Weights of a small image classifier.
Model: 24-pixel images, arch resmlp, norm rmsnorm, activation relu, moe soft, num experts 8, patch size [2, 2], layers 12, width 256.
Training: adamw at rate 0.0011, 20800 steps, held-out accuracy 97%.
Data: trained on rendered rooms with furniture, 72500 training examples, 36.7 epochs.
Rows from block 3 of a small image classifier, named by matrix and row number. Rows with one number within an expert belong to one neuron, the router's apart. Each number is 128 + 24 x the weight over its row's rms, rounded and kept within 0 to 255. All counts start at 0.
After each expert's rows are labels from the 100 images, of 14976, where the router gives the expert most weight on average: "strongest on" is what is common among them; "lies over" is the class under the peak. Only what is clearly more common there than usual is listed. The data: rendered rooms with furniture. In brackets: how many of the 100.
# router: slot weights (model.blocks.3.mlp.router.weight, 8x256), inputs 0-127
# up: expert up (model.blocks.3.mlp.up, 8x256x256), inputs 0-127
# down: expert down (model.blocks.3.mlp.down, 8x256x256, transposed), outputs 0-127

# expert 7
router.7 [ 89 182 138  82 150 125 114 120 136 138 105 112 103 120 128 135 153  70 125 106 114 132 116  53 122 106 139 135 120 124  91 123 114 127 114 155 153  82 152  81 179  91 114 161  72 128 112 137 140  76 140 104  91 124 131 119 141  78  96 141 106 112 121 146 126 134 114  84  93 126  89 139 118 102 126 128  87 153 139 102 131 135 122 100 102 153  90 154 123  63 108 143 129 115 118 101 110 130 118  98 128 139 155 164 119 132 154 120  71 153 134  83 115 119 174 162 134 129  61 135 136 133  77 137  86 128 126 100]
up.0 [133  86 139 129 115 124 174  94 107 156 178  98 162 103 106 121  82 110  95  93 128 167 111 125 106 112 138 114 144 143 144 133 129 135 143 140 121 136 113 151 119 110 169 114 185 127 127 133 110 197 111 154 109  90 125 136 131 175 145 134 126 122  86 138 128 124 109 143 157  96 182 113 135 139 137  95 183  86 109 141 126 100 149 126 140  79 143 119  79 137 141 102  72 150 109 188 130 149 136 118 122 131  90 121 126 137 122 149 137 101 168 131 100 170  94  84 116  88 132 112  90  90 167 145 162 121 166 153]
down.0 [109  91 153  87 120  94 131 134 100 133 127 102 134  95  75 151 118 114  92 132 141 141 106  75 124 128 115 116 113 140 152 116 144 159 107  96  88 146 106 122  51  80  97 122 136 102 125 112 113 166 109 141 131 127 124 156 113 126 119 123 107 133 113 139 103  85 133 140 105 153 133 114 135 120 141 109 146 126 132 194 116 114 155 106 137 102 119 149 115 146 146  91 120 111 126 144 127 130  71 112  86 151 124  76 105 104  93 134  91 100 142 109  80 120  90  91 114 111 142 115  90  94 152 158 142 131  81 112]
up.1 [108 145 164 110 142 143 105 146 128 176 140  51 142 154 140 148 132 112 148 111 129 111 105 109 102 162 139  83 102 144 148 141 133 108 117 106 108 180 125 130 131 158 141  98 174 154 120 132 122 130 111 148 146 149 107 137 139 123 165 112 127 114 139 146 113 101 105 121 104 125 186 122 144 186  71 115 147 156 148 116 167 122 163 145 141 150 104 101 147 155 108 124 175 175 125  98 168 136 137 174  95 165 146 112 144 177 128 119 120  97 106 146 126 141 126 111 112 161 131 101 146  98 129 107 154 111 180 120]
down.1 [126  84 181 128 107 140 129 141  69 140 121 110 125 104 109 127  95 127 131  99 124 143 118 103  81 146 110  89 107 124 147 121 180 118  98 122  81 157 119 129  38 120  89  86 137  88 114 110 119 125 100 157 114 131 107 134 101 112 119 115 104 144 102 129 129 115 107 149 112 115 141 117 131 136 140 133 179 128  97 182 119 153 127 124 153 108  95 117 105 134 142 115  93 137 127 130 132 134  71 126  78 136 112  75  98 129  93 148 140  94 134 124 127 136  81 104  94 123 143  87 114  94 153 103 137  98  78 127]
strongest on: green walls (98); count: zero (52)
lies over: wall (100)

# expert 5
router.5 [121  82 124 100  96 124 108 124 125 152 127  83 150 121 101 178 125 117  71 104  97 139  92 101 128 115 182 138 126 124 112 119 132 111 112 127 140 120  95  87 131  96 128 106 134 103 107 164 100 122 104 125 104  87 141 136 145 166  90 160 103 131 131 128 120 110 127 103 115 118  88 106 114 119  86 146 106 133  99 117  92 106 147 129 116 101  72 127 108 139 131 105  98 123 129 191 131 149 150 112 106 151  94 112 120  82 116 137 105 126 139  99 105 114 105 133 133 106 124 141  68 113 156 144 108 131 159 133]
up.0 [170 152 150 147 128 119 122 149  97 169 125 137  69 147 107  83 134 103 134 104  94 120 133 100 111 149 100 110 101 132 151 126 137 108  74  71 167 169 119 165 130  96  58 132 112 146 118 121 154 121 140 110 150 195  73 116 150 112 191  83  85 146 144 138 133 163 114 130 146 168 164 150 174 139 126 153 125 145 111 123 147 165 117 119 121 148 149 168  99 147 148 157 142 123 123 131 158 126 122 147 113 165 134 144 100 144 144 122 111 149 127 146 168 134 141 105  98 141 134  98 155 109 113 101 118 116 139 121]
down.0 [107 162 184 110 121 111  98 151  54 128  91 136 112 111 198  95 128 117 116  98 130 149 121 128  65 153  99 118  97 126 131 108 143 120 123 121 108 129 121 113 108 133 123  92 121  88 140 140 128 101 127  68  84 116 123 110 105  87 107 118 102 130  95 144 144 127 123 151 127 111 136 127 107 131 109 119 136 122 135 128 124 155 103 111 135 100 121 126 146  84 108 117 130 113 115 110 115 129 130 119 118 146 148 110 114 134 105 134 123 126 141  89 135 120  70  89 129 102 116 120 120 112  88  91  95 103 103  97]
up.1 [140 140 169 120  96 120 141 132  55 150 121  99 121 146 132 103 143 133 157  83 138 143 128 177  76 146 148 136  90 148 128 144 144 128 135  92 145 162 138 126 114 149 114 129 111 149 119 107 133 109 128 116 136 145 121 149 128  92 155  79 115 118 171 123 136 150 142 131 119 142 147 171 137 183  95  99 152 128 153 157 155 148 160 172 138 140 114 155 152 130  99 148 182 156 141  85 155 161 134 139  84 154 139  98 104 147 162 109 116 115 107 160 151 117 141  87 154 128 111 133 138 111 155 129 103  84 120 128]
down.1 [ 98 158 185 114 123 113  96 144  51 135  91 131 119 106 192  92 133 112 119 104 133 151 119 127  64 153  99 113 105 136 134 106 142 118 123 110 109 130 123 107 114 131 124  93 113  97 135 145 122 106 119  64  83 129 125 109 112  86 113 126 101 129  90 144 142 136 119 160 122 119 133 132 110 124 113 115 134 128 133 130 126 152 106 110 142 103 118 133 135  85 106 119 124 117 118 105 122 127 128 116 117 150 144 106 115 137 102 133 132 122 142  94 136 113  75  95 124  97 114 113 114 111  79  89  99 103 106  87]
strongest on: count: zero (52); purple walls (51); blue walls (49)
lies over: wall (99)

# expert 1
router.1 [140 106 139 139 143 136 138 131 100 119 114 149  95 119 142  79 102 172 102  76 167 105  77 160 124 156  96 104 101 120 133 151 114 110 145  92  97  78 125 121 133 147 120 117 162 193 126  78 161 109 138  82 143 136  75 116 139 103 142  89 130 104 137 115 112 122 151  98 117 118 136 133 115  99 161  83 166 108 149 157 131 150 128 144 144 108 103 139 141 103  86  92 137 171 108 126 141 152  99 133  75 166 155 147 119 142 134 130 155  95 122 113 124 126  93  95 135 134 150 101 144 121 105 126 129 117 113 126]
up.0 [142 135 138 129 132 112 105 153 127 160 125 119 107 164  94 124 128 115 155 112 135 126 161  87  83 119 158 118  99 145 140 133 153 120  94  74 172 173 123 120 125  76 122 106  83  86 119 154 128 143 119 121  90 129 150 117 114 105 100 131 118  74 129 173 120 129 138 133 123 141 116 116 181 145 104 147 134 133  80 105 160  97  95 113 146 157 154 151 103 148 138 131 158 113 122  99 132 149 154  99 137 143  91 139 104 112 107  92  91  88 123 180 157 131 150 158 118 122 146 124 169 129 118 142 111 112 142 115]
down.0 [130 124 137 148 111 123 130 133 110 116 100 117 136 128  96 130 139 124 122 122 131 102 127 110 127 100 103 120  85 114 125 139 184  97 114 108 100 162  83 134 110 137 100  89  91 109  79 120 121 141  80 147 143 122 110 113  83 112  98 126 119 141 130 125 168 102 128 202 120 121  98 166 157 137 110 139  59  89 128 115 104 128 135 137 101 161 132 151  94 118 128 120 128 111 107 121 138 136 164 141 144 129 115 103  73 132 118 134  81 115 128 117 148 110 141 145 112  98 104 134 144 112 127 120 108  89  70  98]
up.1 [145  91 161 115 168 112 130 107 104 164 139 159 129 104 125 106 145 130 130  97 138 107 107 122 115 142 122 130 130 141 153 122 135  73 117  86 150 128 113 112 103  99 137 101 110 133  97 139 143 151 111 104 104 132 107 114 114 116 121 132 158 102 127  98 125 134 134 129  69 148  80 141 151 133 123 127 125 138 142 156  90 126 143 118 182 128 131 146 126 118 119 104 125 142 118 135 134 157 138 153 113 182 136  90  59 115 111 105 113 123 142 119 124 116 124 127 127  95 107 117 158 125 139  94 162 120 139 102]
down.1 [133 124 145 111 158 138 109 144 130 125 139 103 114 174 137 137 141 109 146 155 132 116 120 132 125 151 114 124 153 153 154 102 117 131 158 162 149 127 171 161 126 134 121 138 136 140 174 136 145 137 127 113 118 127 154 162 109 123 123 109 109 134 119 101  72 131 131 117 164 184 168 135 114 129 121 126 136 157 144 100 154 130 110 148 167  76 146 130 130 158 124 113 162 166 113 143  80 155 134 151  99 146 184 132 151 140 121 143 220 137 126 138 122 142  80 119 126 205 125 144 136 159 129 131 167 156 170 129]
strongest on: orange walls (100); count: zero (53)
lies over: wall (100)

# expert 3
router.3 [111 114 132 136 165 136  95 140 128 112 119 107  92 170 158 148 134 125 162  88 112 134 144 133 100 139 118 109 117 127 136 155 113 103 118 107 134 194 110 118  95 106  88  68 102 111 108 109 125 157 143 169 121 106 141 124 133  95 114 107 115 118 148 140 167  89 158 133 127 162 134 103 125 191 142 150 145  94 115 150 127 126 106 149 113 123 137 152 114 154 119  77 153  96 102 123 138 124 117 133 145 108  97 119  86 153 102 128 121 114  96 147 169  99 122 157 120 120 122 146 158 156 112  92 146 102 118 156]
up.0 [112 133 129 156 132 116 104 164 107 121 163 122 141 117 133  84 106 148 108 124 123 126 103 151 134 128 117  95 105 111 151 115 122 111 204 150 101 121 101 161 172 204 135 124 153 179 144  98 108 111 116 100 132 116 134 114 108 154 147 116 136 147 167 169 145  99 117 114 162 144 170 126 132 145 134 120 147 112 142 101 124 142 143 124 136 132 127 134 160 118 119 161 140 148 129 109 144 138 125 182  82 141 148 163 158 184 145 114 162 124  99 149 133 154 100 120 136 147 148  34 147 111 147 110 144 143 111 128]
down.0 [114 118 113 156 120 107  99 106 116 157 135 112 133 106  84 138 133 121 122 116 104 122  72 145 128 126 116  96 131 114 120  94 110 116  98 145 153  80 128 104 118 119 132 127 115 150 162 109 165 118 159 108 155 101 109 112 162 158 115 126 131 110 128  88 108 140 122 114 108 163 141 144 122 130  96 113 120 139 128 140 129 105 111 101 158 124 136  84 174  66 160 145  81 159 158 159 112  98 176 115 111 159 125  73 147 121 100 130 119 131 104 116 113 151 138 113 128 102 164  90 112 129 186 123 115 161 135 105]
up.1 [139 142 154  92 113 127 149 126 121 133 126 110 147 142 107 179 136  69 114 110  83 173 117 123  97  89 158 135  86 150 120 117 146 158 141 129 138  99 132 123  98 110 158 157 153 160 131 151 105 108  85 123 161 161 140 137 132 151 186 123  98 149  97 166  97 140 113 133 123 151 117 123 144 126  88 157 136 162 147 132 156  85 152 102 161 163 115 129 140 142 137 133 132 161 143 133 137 119 121 144 104 175 146 132 147 142 121 155 109 112 148 129 126 147 151 157  64 130 128  83 137 110 149 142  99 109 123  99]
down.1 [122 188 155 136 115 117 111 126  90 161 114 130 148 141  71 145 161 105 133 109  98 128 106 110  95 131 153 124 102 156 148 124 190  99  87 128 129 134 142 157 117 102 114  84 104 103 120 135 145 122 130 126  89 143 129 116 126 109 112  96 102 137 114 147 127 150 117 133 117  98 120 163 134 163 120 139  90 140 125 154 111 113 128 115 141 118 119 119 129 125 157 120 113 124 119 120 103 149 181 125 107 117 120  77  94 106 118 158  93 127 138 111 134 126 138 141 107 144 137 112 126 119 157  86  79  97 108  73]
strongest on: brown walls (98)
lies over: wall (99)

# expert 6
router.6 [109  98 116 125 106 143  91 139 135 124 123 142  84 118 148 127  99 177 100 113 147 117 134  98 118 142 101 135 138 118 104 144 135  89 103  86 135 126 167 104 128 138 112 145 158 106  88 114  99  87 118 126 120 156 110 138 160  76 165 122  67 130 116 138  84 125 142  92 129 114 114 123 110  90 139 116 141 168 103  80 113 145 125 129 118 157 114 106  93 139 106  93 104 101 113 123  98 111  93 121 109 111 123 137 121 142  96 139  98 134  98 102 101  64 122 108 150 154 104 171 111 110  84 162 131 167  92 106]
up.0 [ 72 131 131  99  85  87 122 164 140 150 145 155 126 132 124  63 129  81 156 147 145 102 131 103 130  53 108 145  98 123 130 142 133  94 178 132 133 166 110 151 125 132 118 128 140 113 120 114  91 156 138 163 138 121 101 133 125 134 144 137 175 159 146 175 139 100 104  99 111 150 141  93 158 145 131 104 110 146 123 131 126 136 124 149 128 149 170 105 167 147 143 175 140 143 132 105 178 129 111 115 137 118 151 119 174 124 157  96 138 111 151 153 129 129 101 134 112 147 153  64 140 113 164 179  96 125 125 118]
down.0 [130  96 118  88 121 127 113 130  93 183 121  83 106 154  91 154 139 126  92 114 124 138 133 134 124 130 157 136 160 130 149 105 156 122  92  91 101 137 139 123  72 131 109  85  98 100 129 145 178  71 168  98 131 149 110 121 148 106 124 152 124 143 136 131 112 175 109 132 113 124  98 184 157  97 101 122  70 147 134 132 161 105  95 124 116 166 101 128 110 125 146  88 102 127 163 138 152 142 191 124 131 147 110  79 124  99 130 160  95 105 118 139 125 132 140 163 153 107 135 140 105 131 175 140  87 117 110  98]
up.1 [128 151 195 139 156 120 124 144  96 188 160  97 142 103  79 132 166  87 147  99 108 129 114 106  69 124 153 132  72 122 128 103 173 115 129 134 148 155 124 120 140 135 138 102 101 138 132 152  75 165 130 143 119  85 133 125 151 139 127 140 103 114 110 170 114 123 136 165 174 155 134 145 125 166  99 138 128 123 114 135 142 149 118 121 146  78 127 122 119 126 154 135 135 151  85 113 168 145 149 115 125 159 149 143  96 128 112 147 136 124 115 129 157 133  92 116 119 124 105  96 129 107 138 117  99 108 116  99]
down.1 [109 163 195 117 146 117 117 114  67 161 114 139 120 114  89 123 133 116  82 107 142 134  81 112  85 151 130 106  97 141 145 109 200 118  77 108 105 165 132 104  71 132  99  99 124 141 123 132 140 111 134 104 120 171 138 107 208 115 102 123 105 122 113 123 118 127 115 104 120 124  78 159 124 122  83 120  99 125 120 160 121 139 118 121 137 159 119 148 125 109 129 104 123 118 119 141 131 123 189 153 109 168 155  79  92 125 105 131  97 110  99  99 128 128 143 141 124 132 118 128 132 114 154 126 112 124 109 103]
strongest on: brown walls (94)
lies over: wall (98)

# expert 4
router.4 [127 125  63 136 134 126 150 119 148  98 157 147 141 140 132 133 144 144 147 158 142 124 131 138 182 145 128 134 168  99 131 118  62 138 109 180 149 111 137 134 156 134 137 191 147 150 125 114 173 151 163 143 118 131 145 141 107 184 105 132 145 143 145 101 142 125 136 132 132 123 152 165 107  82 160 156 147 102 119 112 116 147 116 125  91 141 135  99 133 120 133 143 126 129 150 130 117  87 159 137 140 104 169 167 149 125 141 143 144 163 129 119 123 141 159 126 181 112 156 147 134 145 150 140 125 161 165 175]
up.0 [135 151 122 158 159 140 167 178  79 121  67 106 185 102 120 136 151 129  99  89 143  71 129 153 121 141 145 150  85 150 123 112 138 167 121 128  52 129  79 149 146 133 127 142 141 168  89 136 143 108 137 126 138 118 130 111 154 130 130 130 139 157  34 118 109  97 140 106 147 105 104 143 144 116 122 144 145 122 156 132 120 105 104  69 121 149 127 150 117 127  97 135 126 114 150 101 124 164 146 151 104 137 115 119 130 139  87 111  92 118 119  85 133 115 129 136 144 110  96 135 166 140 128  83 123  85 143 130]
down.0 [159 137 132 177 101 105 185 148 140  86  90 137 164  94 155 130 130 173 114 146 120  71 117 144 123 138  99 108  99 156  85 157 129 129 106 130 106 112 106 101 140 131  99 135 145 173 149 113 165 155 118 149 111  66 105 125 181 158  84 112  84 139  84  83  96 114 130 126 143 115 147  98 154 135 153 123 122 140 123 146 127 111 113 107 125 121 116 114 133 133 136 177 133 147 120 125  98 162 111 125 162  96 113 152 163 116  98 110 136 140 131 118 128 127 109 114 137 149 106 131 136 114  75  96 134 125  90 153]
up.1 [168 176 163 128 148 120 135 121  80 139 125 128 136 146 137 119 133 107 131  54 118 118 141 152  86 167 120 117 116 172 146  88 152  98 115  94 133 142 139 115  99 103 124  82 120 116 152 172 125 121 147 112 141 134 146 126 150 100 147 116  93 122 149 126  88 117 185 133 145 147 130 120 145 155 103  79 149 121 132 116 117 117 107 136 132 112 118 163 138 160  93 104 118 126 121 139 149 151 138 119 122 148 141 113 118 164 113 135 123 118 161 169 143 128  99  83 163 158 136 129 157 106 159  93 162 108 153 141]
down.1 [ 91 135 168 110 120 137 120 136 108 159 161 119 113 166  97 132 145 118 133 121 163 166 142 149 118 146 141 156 135 150 148 133 136 113 144  97 124 141 107 184 146 144 135  93 103 114 117 136 132 128 127 114 154 196 171 124  44 110 161 143 135 146 121 184 175 119  94 137 119 142 119 148 115 137 115 122 137 124 153 165 143 158 116 172 134 136 140 170 123 120 145 100 139 136 146 123 149 132 167 136 110 159 155 114 125 174 111 129 159 137 148 143 169 140 104 135 154 162 151 128 130 113 149 161 113 107 128  89]
strongest on: yellow walls (100)
lies over: floor (91)

# expert 0
router.0 [123 102 112 142 113 124 126 110  77 127 109 105 113 104 119  98 105 188 126 131 125  97 112 201 136 126  96 129 133  88 139 130 138 112 122  95 133 152 101 131 119 137 131  78  92  98 112 146 120 117 114  63  97 104  90  94 133  98 109 140 112 156 153  98 108 126 145 147 137 129 111 173 139 112 148  84 114 129 104 111  93 124 129 162 144 121 106 127 131 151 119 112  97 105 125 111 145 150 152 106 134 142 120 113 126 127 110 124 109 112 127 136 103  62  65  71 102 135 111 121 154  99 139  93 156 134 103  81]
up.0 [131 150 170 119 146 153 161 147 135 149  83 125 140 149  92 138 126  76 114  61 131 114 143 115 104  98  92 126 124 112 151 136 152 123 141 138 151 107 148  99 131 118 127 131 147 155 166 143 123 130  92 121  90 106  87 137 138 127 119 123 116 132  81 112 143 116 110 130 131 152 176 139 126 150  83 137 118 178 150 152 125 148 138  95 175 122 122 127 137 135 143 106 115 112 112 126 122 172 169 130  90 168 147 118 135 140 103 137 110 107 144 125 152 151 147 129 130 121 111  96 114 146 114 111  97  83 132 143]
down.0 [ 91 107 203 118 123 146  93 145  96 137 106 137 120 121 130 130 137 128 134  84 110 120 101  98  63 144 121 133  79 148 143 147 134 106 103 106  97 124 111 129 115 130 122  94 135 131 125  95 124 128 119 147 101 141 111 136 136 111  96 123 108 100  96 151 143 113  94  83 121 113 106 117 150 133 126 126 115 104 107 140 107 147 104 130 112 129 115 144 143 122 126 105 148 124 123 138 129 124  98 135  97 135 123 110 118 127 134 146 129 141 136  92 134 133 178 133 150 105 138 109 108 107 139 148  88 116 109 138]
up.1 [139 151 167 110 121 123 110 174 102 147  90  86 109 129 140 133 132  83 133 119 141 155 108  89  94 134 146 117 116 115 153 149 166 137 123 119  55 137 141 160 151 125  87 112 122 126 122 150 106 143 102 122 122 129 125  95 146 117 139 112  98 139 133 132 141 143 128 137 134 126 146 125 158 155 106 151 123 132 122 132 157 144 133  96 149 115 148 161 121 149 108 121 144 169 128 134 162 185 124 146 132 134  86 114  78 156 120 123 120 124 120 159 142 147 171 134  79 172 134 126  96 107 156  97  88 102 137 118]
down.1 [ 97 102 202 120 129 139  95 147  97 137 106 143 119 116 129 130 135 127 133  86 111 121 101  94  63 142 120 139  75 144 145 148 133  98 115 106  99 125 112 131 116 131 125  92 137 132 135  89 122 136 122 146 101 131 112 135 129 113  88 125 106  98  98 151 145 118 100  90 117 114 110 113 149 129 131 137 118 106 110 141 107 146 107 126 112 131 126 137 142 126 122 104 152 127 123 139 126 129  94 133  90 133 124 107 116 117 133 147 130 140 142  92 124 132 181 138 149 100 135 110 109 104 129 147  84 113 112 144]
strongest on: red walls (85); count: zero (49)
lies over: wall (100)

# expert 2
router.2 [107 113 117  80  75 106  78 119 132 142 115  96 109 132 150 101 157  82 122 108 111 109 124 102 125  92  86 163  91 122 115 176 118 108  99  88 107 104 115 138 112 105  97 102 113  79 118 103 130 132 144 147 132 122  90 136 118  99 135 137 128 130 119 163 102  68 101 114  95 141 124 122 153 127 135 140  81 188 110 146 132 157  80 142  94 138 130 137 137 131 122 109  78  95 134 102 156 161  96 103 145 107 131 113 134  89 109  98 101  96 133 115  94 129 110  91  98 124 114 110 120 131 143 123 105 115  90  97]
up.0 [148 150 173 138 116 131 101 129 110 118 136 128 122  86  71 114 142 143  94 119  97 129 126 138  89 134 117  95  98 166 150 103 171 130 121  87 141 154 140 103  97 142 102 142 135 133  87 145 132 116  82 142 121 128 128  78 144 109 155 108 105 130 123 123 140 147  99 112 135 148 149 138  89 140  95 136 180 140 120 136 108 106 153 112 146 103  97 142  81 119 140 135 145 129  83 169 197 164 130 120 125 175 147 125  76 163  88 157  94 124 124 146 152 133 124 110 106 129 150  99 136 126 107 151 157 107 114 147]
down.0 [106 131 173 136 166 120 115 143  63 127 137 122 133 117  73 125  96  98  89  93 130 114 111 137  97 135 123 128 102 102 119 122 180 128 103 103 114 171  99 112 105 130 140 109 136 163 120 132 117 123 108  87 117 142 127 115 185 117 110 122 101  96 111 144 126 111 139  81 147 124 114 123 119 130 115 164 200 102 102 148 117 128 138 127 108 128 137 188 133 121 102 117 138 122  87 145  97 122 160 120 109 134 130 140 102 133 106 107 108 125 103  93 112 104 117 115 123  97  99 107 142 140 112 138 127 116 105 118]
up.1 [145 165 154 135 157 133  86 109 134 163 115 142  95 143 112 114 131  99 156  67 101 147 137  99 109 127 132 107 106 170 129 156 134  93 104 151 167 138 142 132 141 133 128 118 109 142 124  93 110 127 126 118 124 123 133 118 147  92 100 101  83 164 176 165 137 159 105 146 134 121 146 141 127 158 115 131 148 148  95  93  95 145 124 145 129 134 150 163 101 113 128 146 146 124 104 131 111 143 107  91 109 131 199 165  93 154 135 132 117 147 134 113 129 127 149 154 113  97  86 139 164 130 103  87  76 126 187 131]
down.1 [103 129 166 139 169 118 114 135  73 129 140 127 131 116  67 125  97 102  93  85 124 111 117 145  96 140 124 130 105 106 116 130 180 131 100 101 122 167 104 117 111 129 136 101 137 156 122 135 121 112 112  82 108 138 129 112 181 111 104 120 103  91 111 134 121 114 139  84 132 125 112 122 116 133 116 162 197 100 100 137 121 128 134 120 102 123 136 186 129 128 102 109 129 118  82 146  95 122 163 118 113 129 126 137 105 135 101 105 102 121 108 103 109 103 123 122 117  90 100 103 147 141 103 135 136 114 104 116]
strongest on: grey walls (91); count: zero (54)
lies over: wall (99)